{
  "translate": 0.12,
  "color_jitter": 0.1,
  "targets": ["defect"],
  "embedding_dim": 128,
  "arch": "preact_resnet",
  "norm": "batchnorm",
  "dropout": 0.05,
  "am_softmax_scale": 30,
  "beta2": 0.999,
  "max_steps": 14600,
  "batch_size": 256,
  "epochs": 73.5,
  "warmup_steps": 430,
  "weight_decay": 0.07
}
Rows from block 7 of a small image embedding model, named by matrix and row number. Rows with one number belong to one channel. Each number is 128 + 32 x the weight over its row's rms, rounded and kept within 0 to 255. All counts start at 0. Numbers have three digits each.
Before each channel's rows are labels from the 100 images, of 14848, where the channel reaches its highest value: "responds to" is what is common among them. Only what is clearly more common there than usual is listed. The data: close-ups of made-up surfaces with and without defects. In brackets: how many of the 100, against the usual share in percent.
# convs0: first 3x3 conv (model.blocks.7.convs.0.weight, 256x256x3x3, each kernel summed), inputs 128-255
# convs1: second 3x3 conv (model.blocks.7.convs.1.weight, 256x256x3x3, transposed, each kernel summed), outputs 128-255

responds to: scratch (62 vs 11.2); woven cloth (44 vs 11.3); bright spot (38 vs 11.6)
convs0.183:126147150113133122128121076103096153141111098148110174109128142084103089151146069121114142117120126078063110138121103064094075130115027070113134149120102088103067154066138088128097120138121091073113171046123175164122099087076087047069096136131099109082160079087101124133103160112126168116128125143143159148195104100112094071132108145125169140105141078115115142073083098121120048121123
convs1.183:129094084127117125151123133132107125125095114095122133118128127127129070128120145120112120144093158141133041158142101100159138003168108155134130014114119128121124034127128132124067130128070124078126110111117110129160147098142130169110115112127129152106123107095122132126125126130127179031135119113121122128212131174097154201129129121085180126127122128125123131127184131103141125035134

responds to: stain (100 vs 11.1); tiles (48 vs 11.1); wire mesh (33 vs 10.9)
convs0.13:118099135146122110128133124072093108109079127142148117111096125074088114117128094110105121134154070111094141133137091109127113158138143106095109164136097107088139130045138114096140120125110101110132073107119046117121090104066113109082113104094107094104088147064132144087066075111101062095126113080128110137058086060151069131124086089123143143101071133104091105122109101157103137151110
convs1.13:125131096128120133149148098116208126103105116076052111129130149127129079128134133119132120144105116099060076087108156132119119105099108090167127084138163117133149060161130128205114129128041110117082143070118119130151164161112122164125113129158127147185149140169133124156188189128132101081129140149102142128104111190121100081121140133118042129126160128141112121094110121029096124105144

responds to: crack (93 vs 11.4)
convs0.172:099162106105134116142116121088137158114063093118110174105103114090088057139119104143119132112181144095107094129091079095102122115113059108119131132106111115122128177117116110130075115141166073122092154080141118155128097099085107092102056075128077089140116058083058142159115119081095109157119121141121141140134081094058077106152078120106145146095137100116121122096072115112041105121113
convs1.172:128066107127119084076189123166094128128104117115158134125124136125127075128119099112153129142114096135127068108173175159139132028145137152108130039128099161081154038167128129117111129129057126125142112096102081127113132079133136155099125122101129152121135123085121134118145108110128111046092117062125119129135144162110168155128123121090158127127117128121116129105175129077116086077168

responds to: scratch (77 vs 11.2)
convs0.175:121102107107139127117114104097064084127094061120088121117113128100091091135122091131123135130132113082073091135092100079113078099110078073106126135096093076115104111086125080092084119091127113080110138051123129110115105102088064048089113107092087103077142070096089090064080136099116126104091122097114094134145089087075088094131095096109126130123114097093113132060088054102158073099110
convs1.175:128122121127147113135112132126100131080217080105139120120129138129127087128130154138148121161099148129138069112162162124135134061141145160127129008126184125131022092147127124184082134128104123114147118140164097142160140149138127124145122096120128145124172132136129128146150134110130143036152134176134132129241145205113144184123150126107196128125138129149128120148165132100170143060118

responds to: smear (98 vs 10.7); wire mesh (35 vs 10.9)
convs0.60:132157128115149120204128142080085170098147125130138093116132084123082116107134172186091123136104112131137137130113099142176126120117137125154137096149138088166112104133142074128097118065131183152095111147133153057144069184124108091148140129118147095100063120086141167069064087152183129154102122072111100080102076067140097154082077115152068086100129142118156113095126179138088132113122
convs1.60:129153173126140082083092108068142131128126131180161119117125073133137131130134094119107115120140081111047177111169044119118137127073163133137127171112148053136124123137125117144152123135108121163076145151130070139104174140123105158119108189139124031071150151155123128120091155100112023206150124142082139132073144032118060105127129135158089128129134130137112134151137113172089091174087

responds to: specks (73 vs 11.3); tiles (29 vs 11.1)
convs0.214:137142095120139138087117081095117096179111189142090173124127105081103100109142122136133124143151145080109132123142113095103110143133049105090109166158135096092067146104152104100131129134109109102140090159136096116144138052113124110087138091071149109075085130119125187071084136108174089084133121078109163119175066098071092139147110126051143154092073148140078138124120141158208155161130
convs1.214:129153103127103141147030149110095123117107086146100145129133102129129103128128082131117121146139188129091099106152166075158130083110088151115133166120091146111090100088127133158109128126031136126141127125121079121118079143135120145119134063122130188133088125119125129120162112116127131105073129132169126129198056228115127134125020129013133128131138128090139136155122132138095166100172

responds to: brushed metal (54 vs 11.3); specks (42 vs 11.3)
convs0.169:094136070075092085055105108079130095128085121080111086112101081099089105151130093100104112112095063095066088115127078096110102091134083082101109087106095103087083093076104088101087114128119115093123123112104100118107145092104105113065093122118075101097115088105116101092084121065139106071121116113125117131102103074074073091121094106106115061119101133116096099061093095099116104104113
convs1.169:127108117128113151173116105100039128118105111126097105127126154127127104128125122123112130154112109084127109151114092062117102122144097064142124090113046099118095112089129123095111114124095110102110115101103085133125090114107125046116114095016125099105124120023131133138055117135123163086112151124117140126155047089131132136126043147136151130128117129097116117111077127120067128081147

responds to: bright spot (96 vs 11.6)
convs0.185:107099121103186097122116100067131064115065110112076074132100109085073131099133102161088120124135073100075101150087055142120117104144129092110126112163114091116098090102159053091089101154135109101115144135094080129149109099126122121067085123107118094106122100092083126092050143058125070061125112138104130163091078052090065110109112097096104117117090125126108112050121109161111122129111
convs1.185:127106136129127085138163084119072131117095080117090102130129176129128124129130095090125128142115139098081161119135104105104106174124115127134125160120083106132153130075129122069138115123070106097061103105109067132102091123106129077115110115062127101142131146039132135141061125104129147181108151141119143127134030098133130102125055147169075131127110129118132111139078124123044116145117

responds to: smear (92 vs 10.7); wire mesh (40 vs 10.9); tiles (35 vs 11.1)
convs0.15:128146111112126093191105156100089083177167151142102124119134112092104070079134140112094132116116163091106144122124091085108050102118083083108139138102086084138148068079130094131127116092108113115117109105172083088131120133097074071114122079111140112135084085087128120099063089138142126137114126096119090127124080091055098127122043097072071116117133120137125092101107153128114105072120
convs1.15:128180121128128133156129052075130126165087097116122115132129093130126087129115060107131124112111172112119108080145080070123131102116085098143126019113110098096013112052130123106095122127225115086210129087105152134149178133122132046108106184163128092072111110149132131149066181136130126102146146152121135127158136083144111106127149142085177129126120129100140116122116133123183128115086

responds to: brushed metal (55 vs 11.3)
convs0.49:100142097089086084113087130077122106121058102098100106110099102113086099144125104096110109105094057101086082104109082079106102082126115102105113118102096098107100087074111098108106110118125114112108130119109094104098136110097093117095111109131093089098100102089100092082059111082146117064087115108114097109115086069074053104107072088085092081122090105125111102084102083096104101095103
convs1.49:126107123129121124152132078103067132137073062096111101121125161128125120128117108124123125157105135089104112125120087049096110155144103038153123060112078102122098127112131118118099115124143103093128099063071068136115107099102127020106111144052126051127131140043127135145059128135126162106118148130110144127117080052140117111126078145182165129127112129123117110071067122111069121118105

responds to: hole (51 vs 10.6); bright spot (32 vs 11.6); tiles (29 vs 11.1)
convs0.69:137152045088118069069122074097082148112099126142091137091127114083103051076134121155068136113118124100105119128108113063076095092087095116092103139078119085110090158111142098095111127102135129102108132128130107059110130051135097099101104056077090121082134087075120128074103091096168123139094124080123128101153056101084100116118086125102142121082094123103096121102104157127141148085127
convs1.69:127150090128117147066134126068141130106135125177074125126131132129128117128119170075096129095138124132169153046141099118150133105204093073137128115129164114121084148098126129167111129127011129158128136102113134128077154171129122145126124140107128123133124095108141129174103218188126134117074144141133133128164114122134119152129093166076134128131139128092126120166130128157118104086152

responds to: specks (68 vs 11.3); tiles (37 vs 11.1); stain (32 vs 11.1)
convs0.7:121105157149132141141128086083061106084131086133127142122102170097087115078116110121104120144090159136085082141104126114134159159108120112052119107132120114084086158073132093068115120095107143101107097118083183069121149111121102091090121138076133108074131124103146127081074126167124193149094129096106082148179113083132100138068102128102093082131059109069087161077134136126235125185126
convs1.7:128136099128120159104147098061177128151089089141108132136130107127132106126138108098129119096115063128103067100134103111097133133127090122145128048131206125112134076163126131139087130128086116178134158118093103122103160218119120140124123140234128140096120101193127124141163159149127138090135115142133123128155097197124122048129124122128062127129152129169127131079102128083120103137144

responds to: dent (57 vs 11); wire mesh (31 vs 10.9); stain (28 vs 11.1)
convs0.204:109124146095092119160127137065048139127111117109138144115106143091075055116127113091101126121106105103099071113105102070143115139069132104085087090098111085159104100110129093112114119095114147120076146116127149094064089100110083074135152100071124094075120124050121127057047098115111150102108123087099083120154061066105089136089069109132106088126097101062116119086127132122105118142122
convs1.204:128147116128121150110135076085195127153169182127021122126131093128129111128129089072135126153113120123109121084176083116111130065151085123125127095128121120113089097112127128180115126128062115160137127086106099125114169160125124136126114175179128145071150122172131128153130162180132122093118126137100131128080144169131126058129132127087034128126129128186131128122127129117147100120172

responds to: smear (100 vs 10.7); tiles (40 vs 11.1); wire mesh (32 vs 10.9)
convs0.159:136108144098180107151115155074083067149143132142113118149102115154068138134129149171098128113155160101132121132072113094135114115103186127132142166155087072174150111116135081129134118097114150136139146121137063114147054146107100114132103080099167095124101077062072138067047105088143061066095123102120105140097066079107076145113073078110079127138118114086155130093122109120062142106108
convs1.159:129153148130140094107133032156200132149084057134070102116131193131131134129112059111125131131111131111029112119152125159069133163081099176114125221106141116130078141132127112145082119125149112107057096093055117139134153079118099129125115156144125123129145111146138127146100148041126082213151154117131147130034122126143124064123164148106083131128112128087142105099117124115075117200079

responds to: scratch (84 vs 11.2); circuit traces (31 vs 11.1)
convs0.189:113110125108136071128127070099153135137115169127117093113122147096103121163112052108118125133087056070079151121118083137091089112126114090158142144127091108093123140093127101111140124104124117089138115075083076136121133171046107083059056134175124103091073166122135106092127109106119090119114126090142110111046107110160086025118112078154054064075133115143169117089055088099107073119105
convs1.189:129127104128118085119125158161123129082150085089158122122130110127128102128132172123139123132106132118115052159104187120164130061111233162131128079131138152131175033185128129142160130128062128142119127136159127131189075217134126169132126109156129153184154152146127126138179113129127151022172131134127131129110188187121129156126125127107115128126128128156124124184162130014109137055137

responds to: stain (71 vs 11.1); tiles (31 vs 11.1); hole (29 vs 10.6)
convs0.12:122149105108092105131110112084079094151124143144135127109110117074089078153133085094117122112106091080062124115129099096099099117115031080102098122128085082104123122057112088076100117099139100109125141103110129128098152112101087089092114079102086102080120102063165089077085102106117139115134125090117139114130050083102098096131076106074108100110112152085106112056085147113126096134114
convs1.12:128144090127100143095152140047137128089108107135124119131127127127128144127144149091143133100111114120172093088098055109099134168148158078156126125127144088112080105187126128145100125129047130170154129119114117131105097191120132093130109132182127147076120126158141128179130146234128168063091140177144126129124122164117123133130089156130090128128156127180125114114137131099152096104203

responds to: specks (93 vs 11.3); tiles (36 vs 11.1)
convs0.120:133133167142107114163116145053080148143044128104128097113101113091069076126136088106092115127123095104093128115126094082135126133073147086087087124103104099101148105054115090110107123121120124134072098098146053117104066101099102117084081101114107097128113127079134128086056072108106105094126127099118117126093055072120082150122059123119138133153089134049079104095121144143112127129123
convs1.120:128158102129114116133146130111166121151141144142122117141126105127129070127140183099145127112110079101099086074140077061100124088071041093160128100130101092129171091137129126223067122127065103161075134097137108128095186128110127165108106161134127122154133108149132127159162170130130067092103139138121133129091106141102107091126141149113041129131166128159129118111075124076136125099131

responds to: stain (65 vs 11.1); wire mesh (39 vs 10.9); dent (35 vs 11)
convs0.139:097156128104127122183113169068047152160121136126148152105102125096084084145156144123100130124098103108123117148096113094174127102080159097159124116091111110184108126110134089149137119104102173155073179137162154099105064163116095095141159116104150090092081161074128163076055092124136146085107122085114094114160082050105082145081075112139069052129134121062172143096131141126061140101123
convs1.139:128132127128117143089124084073197126108122145134049122136133071128130108128131133088083126115124069126109132080185070094105130027130079059143128139126183094105070097140128131166119124130088116138131145106093085126110172179125128139125117208162128086095118136168128127153124161149128081098123117129061132128068152104124122071128165127093050128127137129127129127123109129145131097084127

responds to: dent (90 vs 11); brushed metal (36 vs 11.3)
convs0.88:115126133122150117208113112073053156143122110127118157115107116084075086126130096141092121126135157079091136105109103072111091144090113085105147165115096069127115124091136070115126117106106127100091149067121117107113071126090085060099140121092152102109103132075102172090036104128143160134109123100125112124157071055120085118090077094107132126100108118092145124080086159149084082134120
convs1.88:128144106127118146085170074100138127160143149081099123119133113129131099128126103099135126122105088128064103088164116127097134062094081133143127055124140121103070076084126132147093124130144111097139131085071067128153212157130125159126110214157127100084109103123117127129101175078128117062163118129059127128149168107110106100127155122074085128126131130119114126109147129121136097095094

responds to: dent (100 vs 11); brushed metal (50 vs 11.3)
convs0.76:140109164187106100163130171055058107129051091139147140148102143117067113103120107111108120137138129122097100118097122096147093136079150102083148154125101107140155104078130119129129120081135138119093107083153087151116042111102082111121093103099174096132092081092111140113025075154096119088134134133146145158131094054153100163141084133134140178158092101040105138103096134150085116125124
convs1.76:126157108131124150103153073116158124112110117052060108129127105130126067128126171074171118083099066089090082111167081083091121110101078112149124076129110086145139096097131124159063122128182106128154123096100175133127242093108116165113105198168126116135110103166133127154118207123129100110173144116105139128077139135116082072123142144090055130126144130143121114098088121016159105140096

responds to: stain (49 vs 11.1); tiles (38 vs 11.1); crack (28 vs 11.4)
convs0.118:125158107085089141122149132091104121156115127120145126126073121099095123179110133094103133127140105085104141125105104128131122125130086099091051086130143108119111132089108092129047131122138122102108121109159191138095095041092098097113047105139060099119138083103105119132092162070131081063131133124129126111153139087019106120140098120117165118109118104121062100092093120092141113097125
convs1.118:129075110127103105073131100156081125109095103094113127120131135128129073128112155092121122173120104130101068108142155116154132041087135102100129097134159153107098108084125130110143141128050124088097108114090015120153122102136131159133132097082128172114118127117123126119135111113117114087087137088094121129124180189114155100123129134005084127129125127091117124135154127072074105093143

responds to: smear (100 vs 10.7); tiles (36 vs 11.1)
convs0.166:144095044139219115053114075113094091025116053186091111117161127099118095149124158195109120112130132115114123146096095100095139089096135105070140117086124099102113137172128113087138122120118147126068089175045140075180119101155126121108142078058166116078143078137115146093104113180149179200097129097114115143177085123163136160139136136094139093138083105146136103098090196169191163140119
convs1.166:129169107125122142147103174080106133174186148138143127122126086125126140124142127107156130114128132105120086153163085155103125068085170142125130094122105091138140107132125121110167121126006136125157126156125155120055066175123116182130105083123131161122110128153126128124160084145133118098148135145169128125139084183133101126132043121126171126131151125100138126088140131162175065075119

responds to: brushed metal (46 vs 11.3); specks (37 vs 11.3); stone (28 vs 11.1)
convs0.92:098135082067087085067096119084128098132077115088110090117100094113094112154132107102099108108090056097073073112116077098104100086130086081105108093119102102089076083073103088110089112132115116103118123115104103115106142093104103111075104120114077097094111088106108097092081123065140110070104112121116100129109102072071074097117093104093107070123096119120095093070100090086116101098113
convs1.92:127106113128114138159124098098041127140106102119096107127126158127127109129123120132112130159109123096123113151107096056113107129146095068148124077113051102110088116098129121089121116123104109091116114092096073131119082109109125043112114103019125090116131132016129135140058108140124159095117146122130140126141049091134131131126030143154150130128121128102113118106075123115067126094137

responds to: hole (82 vs 10.6); tiles (50 vs 11.1)
convs0.59:134136120084099068171114142088136112126116106155136132109136104116089091069132144153104133128111106090104117132122119089120064094131118095126138122111100101133130097051133103116126119124108099110137110133106128140164144147072072111107121061129124105108074066088122134104080055122152143146120123103129126092137055079087091092159047088045091094112125149134145125114065153136139096099115
convs1.59:128133127127125132106111133081138131210101173090195123131126073129128106129127000141166130128121182109130089096120034074113142140161140115132131104121107084117122096232127136154065124130187136141196122094139168134149132055132138114135108208117128069047144127135130133164065158201125096116151131153134137127094120063129121141129130146176172127129142128133135130043130132123160140109151

responds to: dent (90 vs 11); brushed metal (38 vs 11.3)
convs0.125:108150122110132096167130142068073117159145126117112158089098137067075063145135088137095126119137141079077106095131100045125091138087093081107132138109075086119135123095128070089120119119125085106090179047139130114097116105085070069099099114090125099122082114074114121087042083109123127117125125109123103138129074053119075124104069095086137137075095112094132143069100138130057077129122
convs1.125:128126102128116123070167064112122128094141163132112115131129099128129086128124107098142123116105076129069082085164122142114134012086098123135128039133132125106028068079125128103140127128031115078162131068070031127145215135130132120133107177148128083077123098086117128137109186113127134017140121135083124128181134101114121116130127121047112128123123128143119126115130129148155093046118

responds to: dent (100 vs 11); brushed metal (46 vs 11.3)
convs0.235:117122152169110140159124142072096161128118133136118101093086144067082132123146065092107131121172062081078151130116128139169070149113152072171140145147102109138152143106135118101149131106118126111134127093092126110095087174077090124102053155115137117105097149111139103135084094139153064079126141104145092122063088091204103056092079129163144109148152120063146131110068082152056092165140
convs1.235:127107117129108154101094108117147127093112101048129113108129089127127077129123132117179133110107073110063026092177094091102132086081115108113127103140115084144115054140129136156096128128087121088156104084096128134156230112126130117136117224121127119134155120120116121128112206086120118023193128086128131125075141121114089122127149125082100128126125128138116128097162126023155108058093

responds to: scratch (100 vs 11.2)
convs0.238:110158130106136112082123098102075109153116102158093153103098144088102052159155096106111127132122117105101122138142102031105088137113085104105109138101100086095064150041121122117092125084135117105125147094146168077134124047083096107078094100086069113078142063070129115079104139091143150092080124074132130148190086099069092097102084148115176140114120099120101131106113101108174097136135
convs1.238:129119076127113130137115140131115131161152117137113129116126123129128111129131215131106122150096160148138070173140115143155133006151124177139129066123151138130119082076128131098090133127066139078125111150132122134132069155147129225123125079104129185131142115110131131137142094125127172051121124126139123128214138208114176219128110121067150128127130128110134120160187130089117124036159

responds to: stain (100 vs 11.1); wire mesh (32 vs 10.9)
convs0.162:130135098123093063118100133085126118143098112133096121109111131094089104104134113090091122111128122103092094120106093069153083098123110093102127129133086096122100091061142096098125122115130088097108122124132099114129099128102079120119109084106152098097077086073090116066057076119131097044098119072123117139119072067084068112125065100083093092094085085122124130102121091139133120128116
convs1.162:127175142129119105149153066087157128168108112037104096131127130128126094130128089136106127122103167071091086062130130071081123182155109138153126058136084123123141095159135124186085111126185114103121104069081165132146133052103117058100108141098129083167117163116123134155111153143133111114148147105119150125030083088143115083125132136174122129126126129088121114053070120069092096127120

responds to: bright spot (85 vs 11.6); leather (31 vs 11.2)
convs0.176:148097094100141089165123102135086047136160124149039113146167122099122133065102150120086141114130148084137105124093107127126023065128034078141162152140094114154095089083151121149106117108085101080128122108127067110122069130096070078137155103119134123107115135123110149117138105118143131102095133134122117151155112124075124097137103115043075114131153111157131107132073134128071082084128
convs1.176:127168126126120169100123101055127123153123119105154125128129088129129083131124103112152127108123109116128104090167058048111140117128098146123128106122052086105070092044129127153117119127116124122196139109124118135154183136130124108120108231138128069125134114114132129140061168165129118113154128126135134129158109058139088141128142131096171130124132129117124135114155132129201107084098

responds to: stain (56 vs 11.1); tiles (39 vs 11.1); dent (31 vs 11)
convs0.242:136165137151074079162138141063093096153048118155126113111110142094078096097135096087076122126127092114082117121112110074151087121090128090104134128121088098124135097048124115098128120088151106102107112110136087133132073143099081116119110105135154082102094094084130124077046074135126113063117122082131115131109083048117078110118071090099079088129099100071128121105105106147137120126110
convs1.242:125159122130119103138145076088181122131105103014114104125125129126119091129139154102147124102105141058088065077158100095075121151112126098162123040137104091132180085105139135196084124126191105149151107055088174128146202084102136110093106164161133099163130152133122139160102201117136116099147144127111133122060107101134100069126127141133107133126138128146120108068071114014124101124117

responds to: stain (95 vs 11.1); tiles (43 vs 11.1)
convs0.154:130129139092151127188140155081067105171133152125115155114105137113084082150127155143109130128113123073121115153109117104149109097075129098088123144118107080163118110129135084120120120113091132129088129115162125086114093080113071081116151103070137103071095121074105137081057102098136113087122123099121064130164059066087086157102065098082086110124071095081109145095125165138094125103126
convs1.154:128097107128118145066094072081215124100121088115073119129134127129130134128120064077131122122125110118110114063157070087123135057136071092133129123118199123100074150099127127172108127129061121142120125086096075127126183150129142128122115187193127144090132110177131127149126184139131131124116136137090133128130136149129117058125165143072038128129139129134131126096122126139119112143126

responds to: specks (47 vs 11.3); stone (42 vs 11.1); tiles (38 vs 11.1)
convs0.212:094092084115154096072118085126124071112092113097085057127104074086122128122114095133089114127133077086053111137116075130098106098129105073098097088116101120091090095090130054081065121122117119092115115125083081119134126083100109109027082119103074146083123097111109142101115119075148071103127120120125131147063108119091103097111108142118123116147118143110088093042102113143129131114133
convs1.212:126111119129119086138134107121048128100098100120083105136126146128128103129130136107105127150115088100100141130115090091106098125142064079133123143117060122123121123105128124080123121123059103094062109113091079133103087116106135063112116090038124115125115119038135137132061121104125111133088154124120141126134063107125137120126063148122096130128108129093119117146084125121039120091143

responds to: smear (95 vs 10.7); wire mesh (40 vs 10.9)
convs0.231:129140106102127087163114147095069088157114128090092110115137113117093088149136146125114124123096137090097079110081118083131068075111138099133149111138064098169148088081109103160120124097142131124110130090153086103120055157091086066118162090128144098114088102085076126104080089094092112070118128091118105124128104088063113148102081097056046112105145102086140105097096099100065101052120
convs1.231:128184140130134171125133046092162129140145126101088114144128140129126109127123102076137122151130100109151133114189037106094132152153034082139128136130097112112082169126130122138123117129156112154127119106090095138142183106124113124092106198170129099052106110171134129139067155208131149174161145118098136129144163067130145064127151151145116128126119128156137136081136131077163090156185

responds to: crack (100 vs 11.4)
convs0.207:141076181110101111202128152095086079102101110147082113113106114129107112128115116095127119117141067089100127118072106113120087093088116092102121171115085106141130098114118093130121126114121127119078112137131120119113081132108085107109126051121105105095102091105047101080071072101118063049095122094117099100088134086084106123116095105096062115140103103097077122091107072109108125106127
convs1.207:127119120128101106119124056181120128152155143134068122115128122127128128128094109100155127160151143116112165129158204179119124065103003087124129175153143143128081134154127126139063150128061115103133112126064047115134159102129114123125142143113128165117141121148132132125160136096125057161128141120107123128106164180117169027125154149070073128131117128151129128172105124105120065100177

responds to: dent (97 vs 11); brushed metal (37 vs 11.3)
convs0.200:115125106117087070147109140081068157151147112120131140088127105092082089149133101105112125112078157097103106094099098078135095114084115071126142099103088084149131097076118103144143120096098143102068130093125133091100062170101081082115136117115181101128082128087130116110075085147119159086075130087105088104141104087101095123086090114114074084080143110064172140102072130100112087092121
convs1.200:128138150128135157126119106051147128135128145092087123134126113127127068128131069108152125095136063124071158073181050114124136108118080123121127174132113093115082103148127128181137124129080118179137126126118058134154201122121125163119101255137128060095118129113124127126067164106125074180148129113098126128112127036124114113128146138077079128124125128155113143144158129129170124131122

responds to: crack (65 vs 11.4); stain (35 vs 11.1); tiles (31 vs 11.1)
convs0.248:105072068092124145066107174077125091068122092117115137122060095093072128122123095101124118110124069073114066150113086108101099091145153114139127155129063116141121148084120109133136120136109107107136123088070062108121142153056080118095078086104107087122078107120062104091104111082109103149116120132119087103056116097128086093126089096132125112081133101078193139121054091098046101101120
convs1.248:129115124128137161107095111196157126136206149083134113120130089128128128128121176102195123120100088126122055160144192165133131080110156097100127107129175162137098071138127126110120136128061124100120103142137091139158115088126111132139130138161127177095175126126127128146165131149129136080153128151151129129145255182127136130127157121101130128128122128151128122150121129025129118093150

responds to: scratch (78 vs 11.2); circuit traces (34 vs 11.1)
convs0.62:138091128113042155100107170127116061092122145144155109114110104110121136144145096027140112100076062108103138095141098061166150135100158101114077118101119092097110124138117103093125130127117154180106089158127105129110124089135169118106165100109109119142090154144133127155092088117091084145168121077133109075061150113074130153182150109137046062156080084113081107103126128065170158171122
convs1.62:129114101128099075096133154192102130154102130114094131119128131128127077128124153131139121135121098122151037066122152117177130076118097127112129154137111127149120054170129130129061135128105132101087111165157050124147149099136110165141134085093128215097107121100119127120164108135124086087129127093087125128138112210116166162122128128036067128130125128071131130158159126028028148072188

responds to: bright spot (76 vs 11.6)
convs0.203:130159137124118111166123086090125159129137111138121164113126149108098063109148093135104134111128129094083134120136105058102070137133000096138130147123104087097107147066130112112118118130159079100145172088125127158139150131096087090091099038131104107125126097061124140133103092127151162153130121135145178117172049087129092089178038122091174142101146150147138145091070120120089075123116
convs1.203:129139084126103092177102111073070125140082156112147137113122059126126090127132037129115134101105171132141072112112041114126139089173107114149130076117119068110111072193128131110097127130129130117151098061127128130121112081139142087110110122098129129065130113110124138142076110202134166021130115143126123129162128124085146156131090124131188125129121127101126126063141137116131120063190

responds to: smear (100 vs 10.7); wire mesh (32 vs 10.9); tiles (31 vs 11.1)
convs0.90:131117118177182115107116090142100097081134073157048133130150112145132157166121129204120103123146165118108126130067093092136109105143115135121194190139086101093086153086134097128195122123119091088124113074112110140141112149108128096126146059111255126139139092128024163114115087143127137173082130115148166153141139143108149143147115132096105177090114072145171129088085118174092103132122
convs1.90:129187122130120123098098118119107132255169132123063114133129089129126114127125140068137131088132159102162065152193089123108122121099139232156127167125140095112140097159132121113098113126028116130114117184110124127103115129120108204135116127143130136133125123121122130131117139188139110127152137144194133128084115135108167131128136142111115130127142128131152126105145132048140080087140

responds to: dent (96 vs 11); brushed metal (44 vs 11.3)
convs0.190:133140144133136118228117143072067212122146115148132170133108122098085128147142128151092130156133177098106143112139121131153096163089100079134167158115110103165125105127163088148124121124122144084072182066153162119119041141104082068126129150112176108112081155101121184106055111162120170094097134121113096125157091057086090150084091113161135127090147133061148151100109157155080101134132
convs1.190:127106127127125151046144051087143126133087145093101123133129102129129068129125077114167127132121056134065131066149121091091133103109069107127128081120104109106082087113126132148130123129127108112152122054051060127125226128128140134104115225139127114088129108123122132124086179120130111099152118119063126127140135115108116068130152121083069129126125130132120132091113129129135084129113

responds to: brushed metal (58 vs 11.3)
convs0.95:100139095083075087104086140083133113125067107095106108112101103108093095152127097087107108104098061105086077099112087074108107073128116102106110118100103100107099089084108101109111112123119112112113124117116094116097139110103101119097111124129093095096105103091098083087060120077136121055090115117119096111114091075076055107112075098086096075120083099124108096086113083085096102085111
convs1.95:128093118128116118142127075103071130123075065096112106125125152128125124128120122124106126159106131089114096127111078056102112139149098025152124061110086102114081132109130119106111112124146110097124103062069075133116110103108127015109113126067126065126128136049126133144063129144127151096126147131112143127112092063139122115125077143166161129127114128098115112064055121105062122109119

responds to: brushed metal (52 vs 11.3)
convs0.168:101135103082092090107095133060136112128075111095108103112093104105072104148135098102101109108099066094082089102118075091110107083116110088108113108109096103105100093067104084113104112122121112112104127117114089109101131110100101117086096112128086080104101104096106084086053115072133113078097117110114104116108082052076047112114067082087105079122088115117111102079104090099099110093105
convs1.168:127108118128114137156137080111048131145091064097114105126125171127125103128121115122125127161110133089107110124125095040107104147144093055146123078109055102119085119104130120105109114125129107092113106086079062131114106091104126035103114122044126094117134129036129135139059119133125146096130147118126144127130073081137133116127065144161161129127115128107117115088072125105062126109128

responds to: scratch (59 vs 11.2); bright spot (40 vs 11.6); circuit traces (34 vs 11.1)
convs0.226:105160136103119068128109047123133189101113169150125082070146144111113108123128071107073130135090041115100167103133100159125113149119126109184132110141131093100077178143135116098166128124143129128118127100075096078117087166108135106129106132181162140111115205107131164126128073112154086138084132082113099117048069129184122046126100132188054018106149134133182077103096150106147121162138
convs1.226:130114120128118075170148183133080125117141101097087127130129084121128118127161164108109125086117124120098122163095102100170127052065255157119127139124105106158234027129134136087163124127020158149085118166146112137107091178127109152124099085087131127151148190113117123140111121147128099107153117136108139125054140124123121161130110119095067127126117127114130141169184121103067124083120

responds to: crack (99 vs 11.4)
convs0.134:124121113096097058101117115091197157056096119127132121138103118120092118150110097124095132098166075053114101123118089142094110111138044131107099120118091119097136204156118119120082118161110078107144106118113142136134124075079119128092051087115075094095143079126097111166131155105110084191103112107134156120067077097076101083120116125107097105088131129146108132119057095095100122120116
convs1.134:127092105127109074089139154201106133114102143092155141127122119121124139128124072146149132150130142138159044132145141167158133091142143146105129140113123176118157049225128131044060133130098139101130120130147101121090100043143112107102135099168129212081167138125133139124155119131130126065116120127133117129134186191112169179129159126096185126132118128147135138134180132029098129067187

responds to: scratch (84 vs 11.2); leather (28 vs 11.2)
convs0.9:127114119096139103123116108093092122127082086132085132117111132076096087125125053115110132117108099079054096132094099093105081107142077072108147150127101076076097090091135080106092120104112120067112136032123118108119103095080090060070101095110099107064112085083093108067084120097123153089065121103108103134157074082078085090112075099103113116096127110121132117064087082119130040109120
convs1.9:128134091127121142127112112126125129138152112126139127119128134127128090128130164125154119132098199138132061144147106127148137027161090164132128041124168133124055105088127129160099132128137128085154138110124126129139152116142129204116122117117129151120146115119134129140122136137129179007151124172156130128255134176108138186123132121095190128127139128152131123085166131120196142049141